Rows from block 2 of the text decoder, named by matrix and row number. Rows with one number belong to one neuron. Each number is 200 + 30 x the weight over its row's rms, rounded and kept within 0 to 999. All counts start at 0. After the name is the row's rms in percent of the matrix's.
# fc1: MLP up (decoder.blocks.2.mlp.fc1.weight, 1536x384), inputs 256-319
# fc2: MLP down (decoder.blocks.2.mlp.fc2.weight, 384x1536, transposed), outputs 256-319
fc1.374,116,199,178,159,217,194,229,239,201,220,214,202,198,203,222,209,183,195,174,206,188,189,202,181,208,244,196,180,177,173,172,178,244,210,180,230,206,180,221,171,198,195,163,180,208,191,224,246,184,152,238,200,213,105,221,159,145,202,134,213,195,203,260,212,201
fc2.374,119,171,211,198,249,237,192,169,156,221,171,199,186,167,151,216,164,198,223,217,156,191,205,225,229,171,150,236,179,249,201,174,276,192,232,172,193,147,213,162,196,221,248,159,218,197,212,193,221,184,207,182,198,213,242,152,195,173,216,201,189,205,231,170,217
fc1.375,114,194,246,195,207,177,218,206,241,197,177,249,265,218,268,234,167,137,136,192,171,267,221,175,212,241,176,158,110,235,169,166,193,231,215,181,214,193,183,194,173,191,204,207,206,180,189,214,219,148,185,168,171,237,197,132,239,173,214,212,211,237,189,192,172
fc2.375,121,148,145,227,163,191,168,190,172,245,180,233,163,200,225,260,153,168,230,220,170,215,197,156,130,228,202,194,175,156,206,184,161,213,193,169,149,238,230,174,178,255,197,140,211,190,211,193,160,231,193,245,170,243,145,165,240,181,248,195,231,184,191,200,206
fc1.376,094,186,155,199,179,199,228,185,205,189,218,208,218,214,274,234,201,162,195,229,229,198,232,215,246,218,156,218,187,181,192,188,223,278,213,212,236,181,170,153,197,190,182,190,259,194,218,186,201,194,213,217,186,172,153,235,179,178,197,227,182,220,217,197,193
fc2.376,106,226,127,131,212,219,188,212,122,170,220,225,210,258,208,262,166,192,209,188,198,233,211,195,244,236,132,254,172,178,175,233,164,221,207,145,177,166,193,162,276,227,194,231,242,179,217,202,157,176,131,208,161,243,211,195,186,147,190,180,192,233,220,192,182
fc1.377,100,108,193,181,246,188,199,197,226,172,183,212,223,226,242,158,217,242,177,167,222,132,212,200,184,152,237,224,205,234,186,219,185,196,236,118,177,245,200,206,213,187,123,217,200,201,190,237,199,199,205,167,169,187,243,227,185,200,186,206,204,215,219,255,232
fc2.377,085,188,177,183,171,225,185,184,183,260,199,198,170,227,203,211,241,178,211,193,210,225,211,218,182,251,201,201,236,196,197,194,246,230,199,209,147,156,218,188,195,176,210,169,230,201,241,198,182,156,194,163,183,211,201,223,188,164,247,211,124,197,225,230,194
fc1.378,100,199,151,232,160,182,155,170,222,204,234,242,262,247,172,226,199,194,206,269,233,219,192,169,265,251,160,235,204,197,210,164,194,184,139,217,224,209,197,168,229,286,199,200,263,156,203,156,215,217,165,192,194,243,213,229,187,167,181,230,210,220,238,131,198
fc2.378,109,214,130,151,203,231,203,214,145,184,215,224,199,249,156,260,177,202,198,247,185,201,194,174,243,196,128,213,146,231,206,218,196,218,229,175,188,182,177,171,288,194,223,239,235,183,243,201,176,222,149,178,166,198,198,196,161,182,198,154,156,261,202,185,193
fc1.379,103,149,277,220,135,225,248,140,184,169,172,181,221,217,230,189,207,223,202,212,154,199,220,243,251,214,171,174,204,204,248,211,189,201,206,162,178,169,274,202,166,187,215,207,201,230,243,296,210,220,182,194,221,162,197,224,190,163,188,217,216,181,226,222,205
fc2.379,092,223,148,213,235,189,192,221,249,229,185,221,249,187,234,204,174,200,212,162,196,195,220,195,215,158,207,219,183,195,134,183,201,265,191,177,124,237,133,219,213,185,185,198,248,211,219,179,193,153,244,179,161,243,222,173,205,199,265,215,199,227,194,240,217
fc1.380,102,155,185,173,192,191,185,168,175,175,141,174,240,186,227,208,166,184,208,173,225,233,193,207,210,199,211,131,221,282,200,198,243,208,229,190,184,229,224,201,188,165,194,190,209,226,201,189,187,120,182,183,173,186,199,210,208,177,242,224,184,190,211,180,184
fc2.380,084,164,199,240,219,195,197,170,204,243,200,223,161,265,196,182,200,160,182,196,224,188,253,200,160,219,215,214,202,150,211,169,151,195,166,184,186,195,178,184,194,144,162,193,166,170,192,195,120,203,223,238,190,204,200,185,244,206,205,195,235,194,183,229,244
fc1.381,110,171,202,246,170,191,199,182,172,212,171,176,200,218,235,195,211,240,160,234,172,222,229,222,246,188,146,190,146,231,209,204,161,173,193,214,191,249,208,243,168,217,174,194,231,199,197,201,174,187,172,218,186,247,219,145,251,217,272,200,159,183,217,187,166
fc2.381,117,188,218,222,225,272,180,212,182,160,225,223,192,222,196,161,230,202,256,195,145,158,209,187,189,230,206,185,198,210,215,163,203,239,182,167,184,140,139,204,220,107,220,200,189,227,264,170,219,157,248,184,199,219,249,222,205,226,139,145,169,163,132,176,211
fc1.382,102,210,193,263,178,165,160,219,199,190,152,139,191,199,208,123,245,198,172,210,213,181,177,201,200,228,209,170,186,193,254,191,175,209,214,211,150,207,189,138,169,222,198,176,184,206,190,194,179,175,203,181,232,145,242,139,194,209,154,154,199,159,226,173,258
fc2.382,113,175,234,172,160,187,189,221,205,174,232,197,140,185,190,235,173,251,218,174,181,254,188,193,194,194,196,223,196,141,192,192,260,192,195,171,217,209,218,227,198,221,204,161,252,200,183,206,248,141,214,192,181,261,179,174,221,176,203,259,214,205,191,163,226
fc1.383,096,181,169,151,149,104,263,194,213,154,150,180,215,184,217,235,166,222,218,207,195,246,247,207,180,188,150,208,151,240,163,206,185,194,200,199,247,241,157,176,213,222,214,263,195,201,246,221,219,206,208,192,202,184,192,180,198,227,212,183,196,212,170,183,187
fc2.383,105,169,237,204,180,214,178,246,224,233,170,206,207,145,219,226,150,206,242,144,158,217,200,196,244,168,239,191,211,167,182,251,205,123,187,188,201,231,190,219,208,164,212,121,172,208,203,185,207,241,226,216,201,211,204,240,218,231,179,208,236,235,241,182,214
fc1.384,099,216,193,181,224,188,216,267,191,189,206,229,215,197,155,172,131,224,134,167,191,153,248,238,170,223,182,235,193,192,166,206,195,160,259,154,186,219,208,205,199,221,190,211,181,137,229,232,201,192,190,188,222,174,193,167,200,178,201,250,228,215,238,233,223
fc2.384,103,248,229,218,249,204,189,171,143,213,164,187,185,193,192,252,206,227,225,231,185,191,183,220,253,201,237,211,119,203,243,208,268,201,169,187,227,149,178,155,169,228,192,160,195,250,206,179,194,179,225,211,158,188,196,236,127,187,232,227,197,212,188,129,238
fc1.385,100,194,207,194,236,229,114,228,174,211,224,219,234,189,177,229,158,242,136,241,221,181,206,233,226,249,214,206,212,220,183,186,215,217,171,186,224,173,188,232,160,151,202,210,187,158,246,234,179,144,181,159,218,201,210,224,226,168,208,258,208,220,179,228,220
fc2.385,095,141,238,247,165,254,189,168,203,211,236,225,221,274,214,183,150,210,201,189,183,210,261,173,193,268,212,147,240,233,194,274,199,210,151,181,182,233,214,179,177,265,221,198,211,234,164,198,159,117,222,238,194,229,171,156,264,177,203,230,201,196,228,246,220
fc1.386,095,214,185,180,192,180,233,145,169,166,195,269,170,183,201,251,249,177,212,184,218,188,202,193,158,222,272,183,173,165,206,213,205,172,220,197,209,185,160,134,198,269,240,209,154,216,223,170,201,155,242,171,179,246,195,223,251,198,225,214,197,150,152,144,197
fc2.386,095,204,136,181,262,211,144,166,176,248,192,192,228,177,189,200,258,212,212,212,219,203,263,151,198,214,217,215,228,209,187,239,209,275,217,184,174,189,180,185,204,223,161,217,211,142,187,206,232,120,187,181,220,205,204,146,213,183,208,278,128,237,209,192,227
fc1.387,118,262,149,193,188,123,242,247,221,228,181,261,207,228,183,157,207,208,233,205,159,182,225,165,219,193,174,198,182,162,218,164,209,229,207,192,256,159,175,157,193,184,227,168,228,185,243,198,202,173,235,197,218,139,208,139,173,183,218,189,218,205,197,232,195
fc2.387,125,185,172,149,242,212,231,182,139,232,152,249,174,133,175,151,192,207,190,212,162,187,227,183,159,160,158,199,212,230,248,193,232,193,202,183,194,167,249,167,229,213,173,159,201,184,231,208,150,183,165,132,180,176,222,181,178,189,235,218,179,215,170,214,161
fc1.388,091,162,166,177,171,206,234,189,165,223,173,200,185,246,234,231,211,239,178,253,175,243,197,207,214,154,185,176,183,216,224,200,229,183,200,197,213,216,220,224,218,168,206,162,177,193,273,235,210,175,235,201,137,163,164,185,181,215,196,271,199,191,162,194,196
fc2.388,098,218,153,207,185,173,216,181,167,229,202,226,254,214,267,235,180,197,215,197,230,194,252,262,215,178,199,182,219,219,166,197,194,232,196,167,209,212,209,261,288,205,190,206,190,223,206,210,172,183,258,228,172,214,229,198,204,223,249,230,178,220,186,214,239
fc1.389,104,212,178,246,206,181,162,225,172,194,188,227,176,180,146,201,188,228,166,187,187,188,264,189,158,191,177,213,186,214,181,165,174,197,211,170,230,201,202,183,174,211,197,182,244,207,158,185,237,188,159,201,223,199,215,266,163,190,213,198,218,230,222,173,141
fc2.389,102,173,162,273,173,187,197,220,254,213,198,161,186,230,204,219,195,168,242,209,204,219,205,187,215,234,283,167,182,204,174,150,217,203,227,201,162,175,201,158,214,212,257,143,174,186,249,198,247,203,174,190,151,216,226,204,230,188,166,210,188,205,174,181,208
fc1.390,100,211,222,182,188,172,237,273,253,184,202,199,205,231,212,193,208,161,189,177,226,279,222,137,218,162,232,210,195,208,239,171,178,233,185,217,208,151,205,198,188,226,184,200,218,242,249,240,221,247,196,216,225,192,159,204,168,221,208,207,233,153,236,210,205
fc2.390,106,197,162,190,181,199,207,201,230,221,186,233,199,132,203,184,225,216,152,192,239,165,135,215,141,184,159,191,197,244,164,181,217,225,198,196,180,210,216,181,200,223,215,303,204,222,254,232,208,265,196,179,184,201,175,165,221,247,232,168,159,224,260,226,198
fc1.391,099,192,210,178,178,149,200,241,171,212,213,241,191,142,164,121,145,236,187,237,220,212,188,193,191,190,225,198,142,256,165,220,209,205,208,217,203,196,242,214,158,245,209,213,178,214,233,201,178,224,232,235,244,248,237,159,213,202,186,234,214,245,210,201,186
fc2.391,096,98,193,251,179,207,211,166,222,216,200,179,225,202,182,216,160,199,236,205,164,147,258,200,252,233,204,191,168,207,169,223,200,167,260,185,239,235,163,185,224,173,195,192,186,189,198,184,206,204,246,218,199,199,273,234,187,217,227,185,235,211,213,238,220
fc1.392,102,190,211,201,216,251,112,187,146,240,206,213,187,194,191,191,159,273,193,158,221,185,272,188,215,180,256,176,178,206,184,221,201,221,188,245,195,215,245,163,195,196,152,163,216,192,228,207,225,153,187,236,203,168,214,198,213,190,160,189,155,185,240,204,165
fc2.392,105,174,206,168,229,227,213,194,155,160,222,192,194,192,216,236,205,171,238,263,173,212,164,196,217,205,178,187,157,182,238,153,235,215,211,142,207,146,234,177,139,203,221,132,234,191,247,132,201,156,197,177,215,212,220,183,203,127,183,162,177,137,198,170,221
fc1.393,093,240,135,201,210,174,185,141,154,205,184,172,132,231,190,241,204,253,231,177,211,225,210,218,244,259,227,193,215,215,190,224,241,182,193,194,148,227,217,223,249,163,174,236,148,218,181,203,204,197,227,172,232,160,190,145,208,176,189,198,209,177,201,176,251
fc2.393,101,173,215,264,207,237,133,179,223,213,208,175,179,247,205,222,219,163,224,205,216,206,226,220,231,258,194,208,209,262,242,235,197,232,180,210,253,180,174,169,158,203,202,224,177,230,155,216,250,213,170,228,192,163,168,171,205,185,163,227,253,223,187,172,223
fc1.394,098,273,221,141,160,201,235,159,225,212,200,212,233,207,197,166,204,184,193,219,213,244,231,175,249,211,258,205,204,168,219,225,194,196,199,155,211,146,205,206,211,236,184,202,233,208,205,182,173,174,187,148,145,247,200,210,230,162,188,152,107,172,204,164,232
fc2.394,097,193,125,232,242,200,151,165,148,165,194,137,228,133,193,190,215,167,212,220,174,212,161,128,164,223,195,192,189,217,181,216,203,231,211,165,216,248,196,162,220,186,245,200,127,192,195,176,194,191,171,213,181,168,171,171,217,223,225,256,202,195,177,209,208
fc1.395,098,201,167,244,173,181,241,176,203,189,161,172,239,175,222,254,221,212,196,213,229,201,217,223,268,168,248,232,165,225,222,157,151,222,243,193,160,231,259,212,204,251,161,184,153,173,203,179,227,171,250,221,144,233,194,214,234,208,192,216,200,233,139,249,181
fc2.395,107,189,180,215,243,229,160,155,208,222,246,200,150,192,185,209,167,238,161,176,229,181,223,200,238,171,224,167,212,190,232,200,207,128,178,220,264,190,257,269,174,236,200,236,174,177,213,222,212,176,196,197,135,175,270,170,203,250,191,200,160,177,195,235,217
fc1.396,092,194,198,174,136,189,265,204,202,206,159,194,203,211,215,176,216,194,215,237,163,242,212,159,228,205,192,180,256,221,197,192,172,160,206,208,185,202,246,214,230,245,262,193,167,204,254,168,194,187,208,224,169,222,208,185,210,207,203,229,199,173,176,153,188
fc2.396,095,193,123,224,170,154,204,167,204,191,230,212,253,191,193,249,220,195,193,222,248,194,269,205,203,144,174,178,205,193,185,170,191,181,204,236,228,232,150,239,231,247,173,191,179,217,165,202,243,235,289,259,165,156,200,183,202,147,245,203,210,201,193,192,201
fc1.397,104,153,190,204,197,195,205,215,152,187,208,203,205,229,235,204,216,188,226,196,229,228,248,228,206,193,163,160,173,198,186,170,166,226,200,204,193,299,175,215,203,133,175,185,222,211,204,200,213,219,181,204,176,214,197,201,178,263,184,237,188,161,236,187,242
fc2.397,128,201,262,205,212,223,185,175,225,182,197,194,222,190,241,214,140,174,248,179,194,182,172,129,184,278,165,233,220,205,214,193,199,174,204,171,167,181,239,202,171,192,213,203,198,158,153,170,193,177,174,200,238,239,231,175,240,194,209,161,202,219,170,223,124
fc1.398,104,201,215,225,213,143,216,230,210,164,195,163,209,186,208,166,207,238,158,201,185,199,231,202,231,204,203,189,131,237,170,225,214,184,181,174,174,198,234,245,163,196,245,219,229,192,251,213,182,134,193,189,221,246,158,148,198,169,197,230,189,245,195,188,119
fc2.398,107,173,197,212,157,198,210,232,246,189,198,238,176,181,169,194,183,217,228,217,226,175,177,214,169,237,234,221,221,221,191,191,171,164,188,191,199,176,206,133,200,218,184,186,154,230,254,218,233,178,205,226,210,197,249,205,170,266,168,206,188,204,206,168,248
fc1.399,098,157,209,240,152,253,191,163,185,223,156,223,178,188,170,200,198,220,141,246,188,213,172,207,206,188,245,189,221,192,187,216,201,171,191,226,222,211,197,227,190,163,222,182,218,217,265,225,201,251,250,247,160,220,179,174,190,222,188,224,159,213,182,205,215
fc2.399,090,249,147,193,176,155,191,215,192,234,197,230,248,225,273,216,194,186,163,175,260,194,220,242,198,180,196,189,185,235,160,197,206,193,194,175,170,218,231,246,296,220,187,205,213,182,171,212,218,182,202,205,183,154,224,173,199,220,235,209,230,202,186,199,206
fc1.400,114,165,160,202,251,185,196,232,190,221,217,205,163,143,184,187,178,203,214,188,190,178,200,207,208,191,245,175,136,169,213,152,183,180,218,188,268,182,189,233,200,235,214,171,198,242,193,181,247,213,165,163,135,162,152,201,213,191,249,218,175,195,180,181,229
fc2.400,117,127,191,166,218,231,215,193,204,190,193,230,186,171,189,195,189,183,201,216,228,165,251,191,164,177,234,210,194,179,213,167,188,187,161,193,239,166,211,217,212,191,180,172,182,211,160,222,254,174,185,171,178,218,190,163,218,176,187,210,197,186,185,180,189
fc1.401,100,216,199,196,308,191,185,247,193,178,192,188,194,194,195,221,185,189,188,262,188,191,236,233,226,174,210,148,181,238,201,200,221,142,172,177,189,215,173,241,155,206,233,165,205,189,177,197,213,137,198,193,175,241,229,237,246,185,213,207,185,209,187,237,189
fc2.401,086,154,150,248,120,221,214,193,221,178,257,171,190,181,218,185,202,244,214,159,185,213,226,174,210,235,225,231,225,201,183,266,142,210,219,237,150,240,192,213,207,204,175,217,211,166,239,242,201,185,283,186,205,180,223,180,218,153,196,221,183,192,214,189,246
fc1.402,101,197,167,206,173,185,195,177,228,155,147,208,218,220,237,233,231,158,201,212,180,170,208,240,202,233,206,236,135,216,176,217,187,198,213,200,226,252,263,186,197,221,189,164,187,185,244,164,224,217,186,179,155,212,254,211,259,235,196,261,191,160,144,244,186
fc2.402,100,205,211,225,180,192,149,192,259,206,182,200,162,191,231,155,215,197,124,150,169,249,234,164,189,183,251,206,209,186,223,205,232,233,203,165,150,216,217,184,186,244,200,184,234,192,187,236,211,135,212,164,200,177,201,221,213,188,201,239,196,218,228,190,250
fc1.403,104,197,205,248,223,244,218,183,185,214,201,216,222,233,213,197,141,169,240,202,149,211,187,216,210,197,158,198,163,190,230,142,208,200,156,157,207,234,209,196,231,200,256,193,218,195,247,178,212,212,185,191,204,183,190,192,242,174,165,213,240,149,239,177,204
fc2.403,091,200,199,178,195,156,258,199,196,154,185,198,191,201,178,238,228,181,235,208,236,221,237,190,194,216,260,190,215,221,192,246,196,172,202,196,165,209,196,212,249,209,197,132,201,180,189,209,218,162,229,234,187,167,218,181,241,155,235,247,181,196,178,235,195
fc1.404,085,172,196,202,215,187,206,178,200,201,206,205,193,228,249,253,215,196,192,178,196,217,192,187,173,226,176,172,195,176,206,201,210,214,235,192,137,196,215,185,192,203,136,218,227,245,216,201,259,236,163,204,235,104,186,219,204,217,192,186,203,184,218,254,148
fc2.404,101,221,206,196,167,227,178,199,253,217,187,247,181,202,211,139,274,211,168,197,184,206,144,179,121,216,165,220,230,223,213,164,200,216,216,204,224,201,182,202,211,215,209,324,214,199,195,217,234,233,211,240,197,163,240,161,186,221,185,176,219,174,270,216,180
fc1.405,102,180,166,168,148,125,158,228,201,185,193,254,191,247,234,216,160,223,171,199,233,187,235,158,202,188,191,201,174,192,172,172,218,197,193,207,150,185,180,176,192,167,145,208,218,180,169,235,204,237,205,187,233,190,192,194,204,192,227,242,249,235,188,230,182
fc2.405,091,228,222,147,170,246,189,199,191,224,185,153,199,212,207,215,241,203,192,217,150,160,203,234,242,226,261,212,183,193,200,202,218,176,176,179,216,237,146,200,208,220,193,195,242,187,206,147,161,203,220,198,182,194,208,203,227,181,225,208,221,160,200,186,212
fc1.406,087,231,235,230,243,185,182,220,172,207,218,182,215,160,187,237,198,225,153,203,206,167,202,207,250,193,245,247,126,231,167,234,219,192,181,181,217,172,189,236,140,138,220,230,192,193,203,229,217,213,189,167,219,200,220,219,180,170,197,253,220,220,220,223,246
fc2.406,097,163,229,180,203,244,185,208,172,197,205,247,207,202,190,185,185,203,203,175,194,222,149,216,172,208,192,143,227,193,160,240,231,191,187,171,201,208,231,227,138,239,233,224,216,213,168,217,206,184,217,226,220,191,269,201,199,152,171,186,122,189,173,212,207
fc1.407,093,176,194,214,253,213,189,249,225,209,183,273,245,167,204,219,179,200,185,191,205,195,223,253,194,223,193,197,170,211,186,166,207,238,194,172,184,200,162,221,228,156,178,165,254,160,213,189,152,201,195,209,225,202,184,198,153,216,171,232,243,185,212,203,184
fc2.407,096,176,158,228,180,145,252,240,160,212,207,151,175,245,202,206,191,186,215,218,200,219,200,168,225,214,254,182,218,186,184,174,192,227,187,199,144,172,261,196,213,220,212,157,180,180,203,210,181,190,184,195,158,233,196,192,204,161,229,224,218,200,160,165,198
fc1.408,107,215,194,175,203,180,242,187,219,230,153,213,179,216,260,213,194,248,227,181,183,183,194,117,206,142,228,211,220,183,214,201,236,207,227,214,175,191,232,203,183,182,202,212,166,205,168,156,186,172,196,236,189,262,235,184,214,190,223,175,193,294,155,202,189
fc2.408,106,228,157,227,198,200,126,140,172,221,184,189,177,201,198,207,157,216,236,153,218,184,214,197,138,200,217,261,224,224,235,214,155,185,211,183,241,248,182,200,177,210,188,215,156,197,205,222,233,141,213,187,173,191,210,151,221,150,224,202,165,208,164,253,215
fc1.409,105,214,231,190,213,257,209,229,197,219,196,181,188,217,259,201,203,197,189,192,215,152,237,230,237,239,211,197,147,196,209,230,211,215,132,241,229,189,219,197,161,226,202,189,180,157,199,158,174,166,230,241,248,158,197,215,243,192,211,192,254,177,227,221,149
fc2.409,114,117,179,198,241,232,212,193,194,213,190,183,226,223,209,162,222,165,257,218,201,235,231,154,175,180,212,184,199,219,233,131,214,205,158,205,230,167,207,195,213,159,210,153,260,238,204,207,221,147,229,233,171,238,200,204,215,199,227,168,230,184,173,203,199
fc1.410,103,203,218,245,225,227,205,178,196,212,130,159,200,231,205,152,205,146,219,198,154,211,223,207,215,190,104,197,168,236,210,195,246,154,219,205,184,186,234,193,219,276,204,221,198,178,228,217,180,248,181,180,149,184,156,179,200,197,178,222,258,192,189,219,224
fc2.410,097,152,207,216,166,185,196,192,154,217,253,190,230,185,178,281,184,191,175,208,219,194,256,205,235,214,255,179,212,138,171,217,133,206,155,174,248,212,208,195,161,170,168,166,206,170,198,183,218,171,190,205,206,231,203,222,192,192,220,222,218,229,210,202,177
fc1.411,097,171,160,229,215,184,207,196,221,226,195,207,184,213,165,232,126,205,217,147,205,192,215,208,180,264,245,150,173,189,200,186,224,233,164,153,218,203,228,241,190,120,161,205,230,178,199,181,179,213,257,202,252,181,205,152,208,206,197,162,200,192,226,205,216
fc2.411,096,239,186,198,226,217,198,185,196,239,190,213,170,229,189,229,205,164,211,189,187,238,233,191,283,222,169,229,195,204,241,246,212,207,187,216,207,203,237,190,189,182,217,245,197,247,187,159,236,226,198,199,196,198,255,271,217,224,209,235,197,167,149,187,188
fc1.412,112,190,207,204,182,179,217,138,138,199,223,161,214,217,213,239,143,205,183,104,187,178,267,190,168,247,156,181,155,196,227,177,224,195,230,137,198,168,215,197,244,172,214,252,225,153,174,229,142,213,226,228,228,210,199,162,248,203,226,136,165,183,177,149,239
fc2.412,101,182,194,235,181,220,228,169,213,233,231,175,166,225,211,233,271,101,177,184,213,188,245,253,245,229,222,239,168,207,195,232,140,234,178,216,226,174,222,137,195,201,226,165,175,266,168,205,248,155,253,218,162,189,252,222,177,212,194,226,193,213,169,169,245
fc1.413,095,274,220,173,157,126,205,235,258,162,214,214,164,191,241,208,214,116,217,259,209,235,233,165,212,205,154,217,165,198,175,118,215,219,166,188,191,184,227,238,221,201,233,171,184,260,215,189,183,187,197,214,256,202,147,239,187,222,216,204,227,210,185,215,224
fc2.413,099,179,175,135,210,202,224,178,181,205,198,214,238,248,147,181,210,165,188,229,169,199,217,220,163,245,182,207,245,242,192,186,207,197,193,172,178,217,191,182,246,233,173,272,140,183,260,191,207,225,230,204,131,235,206,186,243,214,204,228,177,172,194,247,191
fc1.414,111,179,209,235,155,119,215,232,181,151,161,191,182,183,161,166,149,197,222,175,203,172,194,202,201,228,186,187,218,221,173,173,218,147,215,180,212,215,172,145,169,210,216,182,214,179,180,242,210,189,188,187,204,210,140,204,232,179,152,256,192,240,196,239,204
fc2.414,103,181,217,204,232,206,203,213,198,165,221,137,199,190,184,254,212,204,208,239,171,217,237,196,279,183,194,207,182,169,193,212,247,202,178,175,201,179,194,161,241,180,130,175,168,233,214,241,247,258,237,201,172,163,154,162,158,171,159,246,150,154,233,136,218
fc1.415,110,189,208,224,239,198,228,276,214,184,225,180,193,219,213,198,165,141,223,163,229,204,214,202,186,228,192,151,214,215,222,161,203,189,194,175,198,174,241,226,199,189,159,205,175,236,163,147,182,183,197,139,196,209,196,162,222,182,194,200,248,262,203,176,180
fc2.415,112,184,156,232,228,203,194,195,149,246,237,225,189,198,230,259,171,236,219,248,228,198,222,150,174,265,190,234,174,197,147,176,217,195,197,140,181,181,197,191,264,226,218,192,187,212,208,185,213,196,177,200,230,265,218,155,254,187,221,225,196,148,161,203,219
fc1.416,101,206,256,209,184,173,233,203,178,181,220,215,176,195,238,144,208,191,200,210,172,208,192,236,215,201,135,200,206,210,210,215,236,211,172,154,222,205,211,181,174,227,231,187,191,209,183,182,221,237,214,217,181,169,185,161,233,187,179,169,193,193,232,206,208
fc2.416,099,144,219,199,226,202,223,170,211,209,175,197,167,177,113,251,167,158,188,201,187,187,257,186,215,199,258,196,173,136,186,146,184,220,236,189,182,208,204,228,217,215,180,174,214,214,194,174,219,111,221,185,207,251,169,216,194,224,208,204,247,228,190,173,192
fc1.417,095,186,191,170,247,184,215,147,175,261,170,220,213,217,218,212,217,178,213,193,208,203,230,163,184,166,202,189,208,210,175,204,206,199,241,190,182,154,212,173,139,238,206,186,205,202,264,149,191,228,203,179,145,232,209,174,234,199,217,270,201,216,202,150,162
fc2.417,094,198,166,222,217,200,165,164,211,230,160,191,197,149,191,245,206,179,225,163,214,165,261,170,257,221,198,184,214,209,198,168,254,192,233,217,217,215,204,134,223,242,244,184,186,199,213,165,216,181,239,233,176,230,212,131,241,185,169,262,187,143,205,171,221
fc1.418,104,156,204,233,231,194,210,138,159,251,186,189,190,191,187,221,223,183,225,238,176,219,197,212,173,196,216,240,183,235,209,241,173,156,213,152,197,192,202,189,196,246,242,221,201,177,218,178,175,231,215,165,163,212,155,231,237,202,168,213,248,175,213,208,212
fc2.418,099,183,182,171,173,172,187,279,225,227,177,202,193,183,180,226,147,178,142,177,218,252,214,198,192,215,198,195,222,173,195,171,200,212,188,178,216,219,148,179,218,197,164,175,204,165,192,155,227,129,230,231,180,196,247,215,193,195,251,189,194,233,197,203,195
fc1.419,109,195,170,214,227,159,240,222,196,159,203,183,182,125,179,178,153,217,208,251,183,137,222,207,176,199,219,183,186,211,239,138,228,247,185,141,226,143,198,245,157,240,234,189,213,184,195,218,177,198,191,213,267,204,232,170,188,214,171,301,227,195,228,237,189
fc2.419,096,204,207,175,204,231,172,203,196,248,236,249,186,203,177,237,194,213,208,213,228,205,239,232,203,204,176,167,202,208,150,247,205,199,201,190,233,217,188,202,178,241,149,164,118,188,242,213,220,185,210,151,114,241,212,122,190,175,241,206,176,240,207,237,229
fc1.420,101,220,238,210,228,255,219,198,196,182,141,204,232,214,168,153,204,180,193,217,236,205,180,256,198,203,206,176,172,232,218,197,145,210,198,164,171,224,202,183,233,190,205,169,184,255,205,150,203,172,199,178,212,162,169,198,178,182,223,184,212,162,189,183,235
fc2.420,104,197,165,193,199,175,201,204,184,203,239,153,164,188,202,224,239,221,176,194,189,213,192,116,206,212,218,229,233,164,217,213,235,204,208,176,221,216,216,227,170,186,189,227,220,163,212,183,224,158,207,167,149,226,212,248,254,157,203,201,187,280,186,220,143
fc1.421,096,232,180,267,210,210,161,248,247,235,138,237,182,176,154,265,140,191,164,194,202,218,165,186,154,232,211,214,171,230,185,190,202,174,217,188,198,185,168,181,241,226,209,187,229,158,220,181,167,220,156,237,194,178,182,218,150,221,156,210,198,199,226,183,153
fc2.421,105,163,142,240,183,219,217,226,184,225,193,191,183,233,191,184,179,179,235,218,205,184,217,157,240,178,261,132,167,190,189,157,225,205,199,221,159,149,225,192,231,220,234,138,198,139,217,205,215,165,197,198,163,188,176,181,197,175,199,179,155,185,155,201,202
fc1.422,106,285,144,203,176,242,245,159,214,186,181,218,204,235,192,191,202,204,160,186,195,236,192,194,160,211,222,190,197,253,178,185,217,222,189,252,206,197,218,201,189,228,215,153,175,186,226,151,220,215,211,257,174,181,153,222,243,220,179,196,220,265,195,193,221
fc2.422,108,184,219,233,245,169,181,202,179,213,231,187,167,180,161,265,162,176,232,180,190,136,183,178,224,169,194,191,193,177,169,203,190,185,242,159,207,176,147,190,226,213,224,189,186,196,207,260,193,129,261,173,197,228,204,220,162,171,218,206,224,220,189,169,284
fc1.423,101,198,232,169,188,186,224,175,236,233,185,168,179,130,233,164,176,210,170,203,207,197,136,140,219,172,223,183,218,175,154,239,208,171,160,193,175,190,208,215,207,177,231,160,226,228,220,148,203,175,236,219,184,200,160,233,129,158,136,217,215,246,210,203,227
fc2.423,106,210,175,165,189,194,168,192,179,142,185,198,216,227,148,233,177,147,292,219,190,259,211,168,216,227,141,221,186,187,180,210,175,170,166,179,175,225,246,215,188,231,216,245,152,173,214,178,215,228,207,221,191,258,225,221,253,193,208,183,222,168,176,156,169
fc1.424,106,210,214,191,194,128,234,199,173,217,189,197,212,219,230,155,221,233,182,233,151,221,178,147,155,251,173,261,198,219,223,174,225,182,253,270,227,187,213,164,205,151,224,172,184,228,197,198,192,183,231,211,211,152,223,151,161,165,168,187,215,284,194,218,186
fc2.424,115,167,195,173,188,263,193,185,175,169,209,174,209,194,128,147,167,190,198,166,184,163,180,197,228,169,213,196,183,220,190,183,203,171,216,188,228,195,184,167,172,183,195,210,133,227,200,255,234,196,214,149,166,202,241,231,198,192,203,131,176,238,238,182,206
fc1.425,105,214,151,152,220,193,230,199,188,187,224,183,183,149,201,241,181,221,208,206,214,236,195,220,214,227,252,184,199,147,197,224,225,159,193,196,177,182,139,163,174,181,243,182,235,233,190,245,206,262,200,223,217,161,154,203,142,179,173,217,184,174,149,214,216
fc2.425,100,222,164,156,179,199,160,205,237,201,160,209,204,263,201,210,247,154,168,174,194,193,267,219,195,213,186,178,206,179,170,226,164,222,186,195,167,184,207,176,236,120,214,232,189,157,239,188,140,177,181,194,122,215,265,211,213,198,204,230,210,203,161,203,188
fc1.426,092,202,166,248,245,175,180,144,173,155,180,170,222,215,219,178,214,186,168,211,214,204,193,205,214,255,232,203,221,211,227,206,169,214,211,213,215,214,237,131,238,222,155,217,196,198,229,191,205,198,242,218,183,212,254,208,247,233,205,141,228,147,196,181,257
fc2.426,090,187,202,179,202,169,267,170,183,234,212,193,166,161,251,232,172,222,225,175,203,183,219,170,195,170,216,223,233,196,138,205,204,217,208,212,153,187,172,239,182,237,154,190,247,208,163,184,179,173,165,136,203,229,216,194,194,109,215,210,138,195,221,199,210